python train.py --encoder_arch="convnext_v2" --model="image captioner" --dataset="pictures of board games with random positions, seen at a slant" --train_examples=97500 --image_size=24 --crop_scale_min=1 --horizontal_flip=false --rotation_deg=10 --color_jitter=0.1 --tokenizer="word" --vocab_size=67 --encoder_isotropic=true --encoder_norm="layernorm" --encoder_activation="swiglu" --encoder_mlp_ratio=3 --encoder_layer_scale_init=0.01 --encoder_inner_norm=false --encoder_patch_size=[4, 4] --encoder_conv_stem=false --encoder_layers=14 --encoder_width=160 --encoder_kernel_size=7 --fusion="cross_attention" --label_smoothing=0.05 --decoder_width=128 --decoder_layers=8 --decoder_norm="layernorm" --decoder_norm_position="pre" --decoder_activation="gelu" --decoder_mlp_ratio=4 --decoder_head_dim=64 --decoder_fused_qkv=false --decoder_bias="all" --decoder_qk_norm=true --decoder_layer_scale_init=0.1 --decoder_parallel_block=false --decoder_inner_norm=false --decoder_positions="learned" --decoder_cross_attention_every=2 --decoder_tie_embeddings=false --init="trunc_normal_002" --residual_init="none" --optimizer="soap" --beta2=0.95 --lr=0.002 --beta1=0.95 --shampoo_beta=0.95 --eps=1e-08 --precondition_frequency=25 --max_precond_dim=1024 --one_sided=false --adamw_lr_other_params=0.0029 --grad_clip=1.0 --ema_decay=0.995 --steps=4400 --batch_size=64 --epochs=2.9 --lr_schedule="step" --warmup_steps=130 --weight_decay=0.4 --adamw_weight_decay_other_params=0
Rows from block 4 of the image encoder, named by matrix and row number. Rows with one number belong to one neuron. Each number is 200 + 40 x the weight over the matrix's rms, rounded and kept within 0 to 999. All counts start at 0.
# gate: MLP gate (encoder.blocks.4.mlp.gate.weight, 480x160), inputs 0-79
# fc1: MLP up (encoder.blocks.4.mlp.fc1.weight, 480x160), inputs 0-79
# fc2: MLP down (encoder.blocks.4.mlp.fc2.weight, 160x480, transposed), outputs 0-79
gate.58,192,177,185,140,256,144,258,229,198,220,188,249,165,167,185,179,236,283,149,190,182,206,163,208,123,243,189,238,171,165,258,208,170,245,175,222,216,219,80,239,128,223,179,173,210,120,150,184,195,134,201,188,237,261,123,194,178,213,224,159,234,226,203,191,191,186,211,280,227,192,92,216,222,207,155,252,213,172,257,207
fc1.58,191,225,207,221,143,201,135,200,261,148,231,165,232,195,231,183,147,126,224,237,164,180,176,194,223,208,227,186,203,211,205,214,206,191,235,230,211,133,278,183,207,174,238,190,206,279,217,207,173,218,151,215,171,160,248,209,233,187,144,265,177,205,165,234,211,233,227,147,192,259,283,235,209,214,227,162,194,193,211,204
fc2.58,208,209,202,252,171,154,200,244,135,243,140,165,232,137,258,194,191,205,217,139,209,218,251,148,214,233,240,197,154,187,219,196,149,187,229,179,169,140,251,257,97,158,229,194,217,260,187,212,180,164,203,178,230,188,148,217,209,187,194,141,235,181,179,184,206,202,155,243,136,259,278,225,180,301,154,174,216,204,232,253
gate.59,196,192,279,181,208,215,267,212,262,187,160,145,206,202,234,137,218,185,213,213,162,154,251,131,180,131,242,222,141,147,246,131,187,217,221,193,197,224,174,152,201,163,147,276,224,254,208,154,221,216,214,166,154,187,166,178,278,196,222,195,167,201,221,174,125,193,117,194,240,175,149,224,214,259,230,155,244,205,221,166
fc1.59,224,161,161,207,215,225,221,183,193,235,199,200,254,163,247,238,269,152,153,204,263,223,174,243,185,213,168,180,215,264,187,246,209,199,188,201,153,192,185,213,241,239,255,164,170,124,146,274,189,170,154,265,274,240,223,180,159,199,154,210,237,148,178,191,235,200,287,119,131,169,211,208,210,153,237,223,177,219,209,269
fc2.59,141,244,200,273,206,225,173,255,206,169,175,198,194,224,140,215,257,177,204,168,189,210,197,181,185,207,226,194,300,216,166,118,171,258,115,177,185,176,195,209,131,238,181,159,172,210,207,224,232,224,195,218,133,213,203,133,209,195,173,257,211,221,106,158,121,145,299,172,204,332,154,258,218,246,187,133,108,190,210,159
gate.60,228,212,185,174,203,145,196,186,325,210,221,162,159,200,226,207,271,245,141,205,218,215,157,163,190,255,233,220,160,246,166,207,227,181,213,248,224,193,202,223,201,186,193,251,190,216,179,185,190,246,235,182,171,179,167,240,176,207,204,196,205,165,216,216,192,203,211,194,141,197,148,140,185,225,195,183,270,199,188,245
fc1.60,261,171,227,272,171,204,189,243,206,214,280,142,234,156,157,234,125,171,300,239,215,205,187,206,200,185,154,236,169,222,216,175,198,151,227,203,215,243,204,173,226,221,231,179,194,206,199,148,184,152,180,216,119,154,232,169,227,190,190,221,178,195,229,232,190,175,185,213,188,225,140,236,222,217,153,209,163,192,268,128
fc2.60,224,176,196,241,185,211,164,214,206,213,246,191,216,124,213,180,213,123,190,134,216,202,234,166,232,209,184,228,156,184,219,149,187,246,222,188,240,183,214,195,198,174,223,142,227,184,173,152,192,157,201,233,160,135,224,170,161,259,187,214,205,220,177,205,258,175,214,152,211,183,167,203,181,179,254,213,212,156,184,190
gate.61,175,196,227,189,185,188,173,200,159,223,236,196,147,231,224,209,173,253,142,241,216,156,278,193,212,153,220,165,253,238,227,164,118,263,185,189,223,221,224,169,148,206,195,195,164,220,180,189,196,178,262,231,159,217,268,224,174,208,151,139,306,161,282,185,182,165,214,188,149,221,288,187,186,210,213,171,158,171,184,153
fc1.61,156,173,240,177,195,208,158,161,163,235,247,181,171,231,236,206,161,269,138,214,214,140,262,205,203,168,208,160,244,220,196,160,84,283,222,165,235,227,236,172,151,216,236,179,201,229,217,139,209,176,251,205,148,209,268,217,174,185,136,177,271,131,263,175,182,120,221,200,179,201,254,180,145,236,215,170,180,189,178,167
fc2.61,234,285,238,185,183,149,178,200,230,171,296,238,227,210,231,157,229,260,190,138,147,215,228,208,268,181,190,150,197,247,244,111,183,175,261,212,188,219,176,170,241,201,236,226,134,224,193,158,173,162,270,178,149,231,235,182,221,209,271,150,300,230,176,134,228,252,177,220,240,329,180,199,244,277,112,229,198,190,244,244
gate.62,128,238,183,179,173,220,218,224,186,232,184,201,237,213,175,128,170,196,158,197,145,227,237,187,212,177,177,199,181,167,168,220,218,212,132,246,211,215,289,168,216,123,194,176,212,139,261,188,226,153,198,205,184,191,190,176,199,194,168,194,232,219,215,195,220,164,275,208,225,139,222,278,192,165,228,188,195,255,213,196
fc1.62,124,239,212,160,205,183,285,214,144,224,131,194,226,187,193,195,225,221,188,179,133,223,188,200,208,178,184,215,183,253,138,273,224,195,178,233,234,165,270,111,198,139,206,154,198,128,219,204,251,175,215,149,236,160,211,213,165,192,144,216,202,171,183,174,140,159,213,177,201,197,216,273,162,174,215,234,224,251,177,178
fc2.62,200,176,155,209,192,226,120,178,169,231,215,155,249,259,169,198,181,190,169,186,206,163,200,200,298,216,224,186,210,197,221,202,253,211,264,184,240,130,242,243,157,224,183,196,251,117,153,171,183,159,230,255,191,198,219,190,252,177,173,168,223,267,315,241,262,205,207,231,172,264,238,216,201,236,158,221,218,259,150,213
gate.63,239,225,217,201,255,202,176,121,244,108,209,223,311,168,143,174,200,221,242,121,239,199,221,171,204,176,146,216,182,228,243,201,158,244,186,231,234,185,215,194,269,146,168,214,184,242,191,192,250,242,205,129,157,215,218,196,249,171,183,194,171,145,139,231,206,220,196,272,224,183,190,148,131,210,264,217,183,215,194,206
fc1.63,257,192,229,180,297,189,186,109,211,144,216,185,238,231,182,203,189,162,250,148,243,184,258,142,227,200,106,226,126,217,263,259,257,186,222,232,224,188,239,197,209,116,188,242,227,187,235,161,247,280,244,167,148,232,242,206,196,204,144,214,189,193,156,229,225,209,175,236,205,148,181,134,131,161,185,227,189,241,225,197
fc2.63,200,98,187,189,158,203,220,163,257,159,198,204,244,134,175,180,219,213,190,184,196,196,220,230,263,144,159,221,180,242,210,176,206,212,189,208,149,233,186,172,184,141,148,276,228,247,182,240,213,194,163,170,180,219,254,166,109,198,257,226,257,254,233,229,302,225,217,207,187,175,211,207,217,214,239,232,235,176,145,206
gate.64,251,228,203,224,200,201,190,203,195,228,218,234,203,231,263,190,137,221,142,194,197,190,239,200,253,149,219,264,200,163,176,230,241,198,173,255,161,207,270,211,205,196,221,215,184,186,146,188,215,195,239,185,214,178,195,178,240,214,177,202,244,203,229,161,164,160,219,194,145,233,192,187,192,129,221,220,225,219,206,227
fc1.64,185,186,249,211,247,172,182,205,197,181,232,186,155,203,122,262,258,229,222,260,211,232,156,159,173,225,179,176,219,182,243,210,238,171,211,117,182,165,176,215,203,172,217,181,242,227,230,165,222,227,159,208,221,219,170,170,142,255,213,171,167,168,254,240,188,221,204,218,172,195,216,207,265,211,168,191,167,182,213,143
fc2.64,190,204,271,202,196,211,231,232,150,235,233,201,183,189,165,202,216,239,183,218,161,231,196,256,179,210,231,204,186,245,153,197,173,206,258,215,229,211,252,246,224,210,215,215,138,219,222,171,192,151,130,219,253,217,250,295,251,205,214,195,193,240,212,251,155,228,171,190,145,207,198,209,211,174,209,138,281,212,171,196
gate.65,220,135,187,186,166,289,182,204,215,137,124,205,234,188,200,203,219,193,216,261,200,221,206,201,130,247,238,164,179,277,197,114,203,223,219,190,243,226,249,222,200,232,161,214,186,176,173,140,248,226,142,206,232,116,219,201,188,275,139,204,183,242,198,186,160,281,177,222,217,187,190,201,239,201,238,177,211,118,198,230
fc1.65,216,172,185,195,189,265,159,205,236,137,146,190,259,213,199,200,215,196,205,248,187,185,230,158,137,262,295,164,206,231,168,136,223,213,223,174,217,173,189,230,187,242,198,224,180,251,187,174,245,241,167,221,221,154,234,186,225,240,154,219,185,203,227,161,191,279,240,175,201,157,226,219,233,176,284,199,231,175,196,244
fc2.65,211,207,263,211,270,299,189,156,250,217,136,175,247,190,200,151,138,195,187,171,182,262,148,203,103,155,207,113,194,230,215,131,232,156,266,291,152,186,199,179,138,250,191,224,234,204,250,188,246,185,198,238,183,258,241,204,188,201,140,244,145,229,281,186,125,190,203,201,251,241,163,209,224,218,156,258,168,219,149,188
gate.66,190,216,193,240,218,232,275,120,194,177,157,272,121,232,210,220,170,156,207,170,151,251,174,157,189,181,188,220,166,180,120,188,197,195,167,217,171,287,223,223,216,158,194,186,299,118,203,181,162,63,189,247,116,132,220,134,223,222,221,224,226,127,198,203,216,252,107,222,201,265,308,208,120,217,132,229,199,224,240,193
fc1.66,183,185,217,215,216,194,141,259,165,251,250,185,190,207,241,194,222,264,220,217,256,143,214,273,245,215,190,166,253,167,245,251,203,234,196,155,223,154,228,180,221,271,262,189,95,254,194,215,253,317,232,144,264,258,209,255,86,209,195,182,173,258,168,207,227,172,256,178,165,183,85,194,153,188,245,164,206,240,179,197
fc2.66,175,125,199,246,197,172,305,211,296,237,157,189,137,126,211,231,198,170,186,204,163,174,193,199,199,162,171,167,189,234,231,222,198,279,243,260,224,213,198,175,282,242,225,134,238,263,216,118,251,112,183,168,214,268,286,230,284,170,144,206,228,206,188,80,225,229,232,217,140,186,180,132,153,164,290,185,223,197,163,210
gate.67,188,205,171,187,227,193,160,142,278,132,244,239,246,251,223,191,158,261,228,231,207,196,208,177,206,176,234,169,177,236,192,219,191,179,238,222,186,176,230,242,204,243,222,119,173,164,272,193,254,222,205,218,209,277,192,212,196,234,228,202,160,211,168,155,211,227,184,180,265,253,211,152,172,160,144,187,204,172,177,179
fc1.67,191,218,205,196,241,223,194,208,241,206,241,254,236,196,220,137,134,219,271,240,182,172,220,178,212,208,252,186,208,245,180,234,198,175,184,210,183,140,256,236,170,221,224,112,159,167,246,143,260,195,168,232,205,257,186,206,180,273,243,216,236,181,199,158,182,203,184,166,187,230,240,169,231,152,187,192,199,204,230,188
fc2.67,216,217,139,233,145,210,233,156,200,245,181,222,178,157,230,282,152,196,190,209,177,174,219,177,197,218,225,186,148,271,213,205,206,297,238,188,191,188,256,163,164,214,150,180,215,233,177,202,190,173,184,184,176,187,225,227,117,251,169,225,127,171,235,224,274,218,270,202,149,208,174,157,216,160,198,190,188,154,203,212
gate.69,135,234,205,255,296,185,237,185,175,188,232,247,211,150,180,168,137,156,193,172,248,163,244,268,128,181,163,224,154,221,194,137,151,277,205,272,201,222,184,176,115,195,265,270,170,256,169,152,154,217,163,222,267,191,161,197,206,183,186,246,158,197,257,219,215,233,163,261,214,170,184,176,170,191,292,230,170,153,147,138
fc1.69,248,149,202,173,118,228,164,229,250,173,180,149,183,233,243,256,263,249,203,262,168,260,136,160,268,218,232,146,225,198,214,229,257,116,201,157,213,171,241,241,254,206,152,158,196,124,211,276,267,212,232,188,149,217,250,192,173,210,214,194,230,200,135,172,176,175,245,178,156,250,194,207,176,182,121,186,224,205,221,289
fc2.69,187,261,267,151,180,211,230,227,206,266,187,227,230,161,180,178,216,183,247,126,258,177,198,196,219,155,241,113,223,209,243,185,150,170,260,224,243,158,172,178,234,234,236,222,207,189,153,166,254,192,203,186,284,218,213,228,223,255,188,202,275,198,229,217,168,290,196,211,190,191,208,246,138,237,173,226,215,258,222,156
gate.70,208,177,172,214,234,170,232,250,225,217,150,210,205,131,170,201,196,227,245,184,153,241,181,176,281,257,160,260,283,224,233,152,180,171,193,247,222,234,223,199,219,120,141,204,181,186,239,191,161,166,268,208,185,194,281,190,289,234,262,250,168,204,232,178,183,227,209,183,165,173,214,150,168,165,207,204,121,241,214,139
fc1.70,205,233,252,151,239,219,193,201,188,170,178,226,239,240,173,265,235,244,264,183,273,175,183,186,157,210,211,244,251,186,168,127,182,162,221,189,220,200,181,293,247,189,233,188,194,235,182,154,217,264,221,180,232,253,214,184,205,65,277,211,100,206,196,171,160,251,205,240,187,142,161,217,138,282,242,262,229,218,131,242
fc2.70,242,188,312,115,215,180,148,186,198,227,155,228,225,189,178,134,212,219,238,179,132,233,216,236,189,210,207,234,268,204,227,201,201,221,184,215,224,259,271,177,116,144,127,131,209,154,178,250,158,143,243,222,199,183,230,205,203,232,267,222,175,198,235,231,202,266,240,163,197,213,214,174,239,197,196,121,152,220,196,193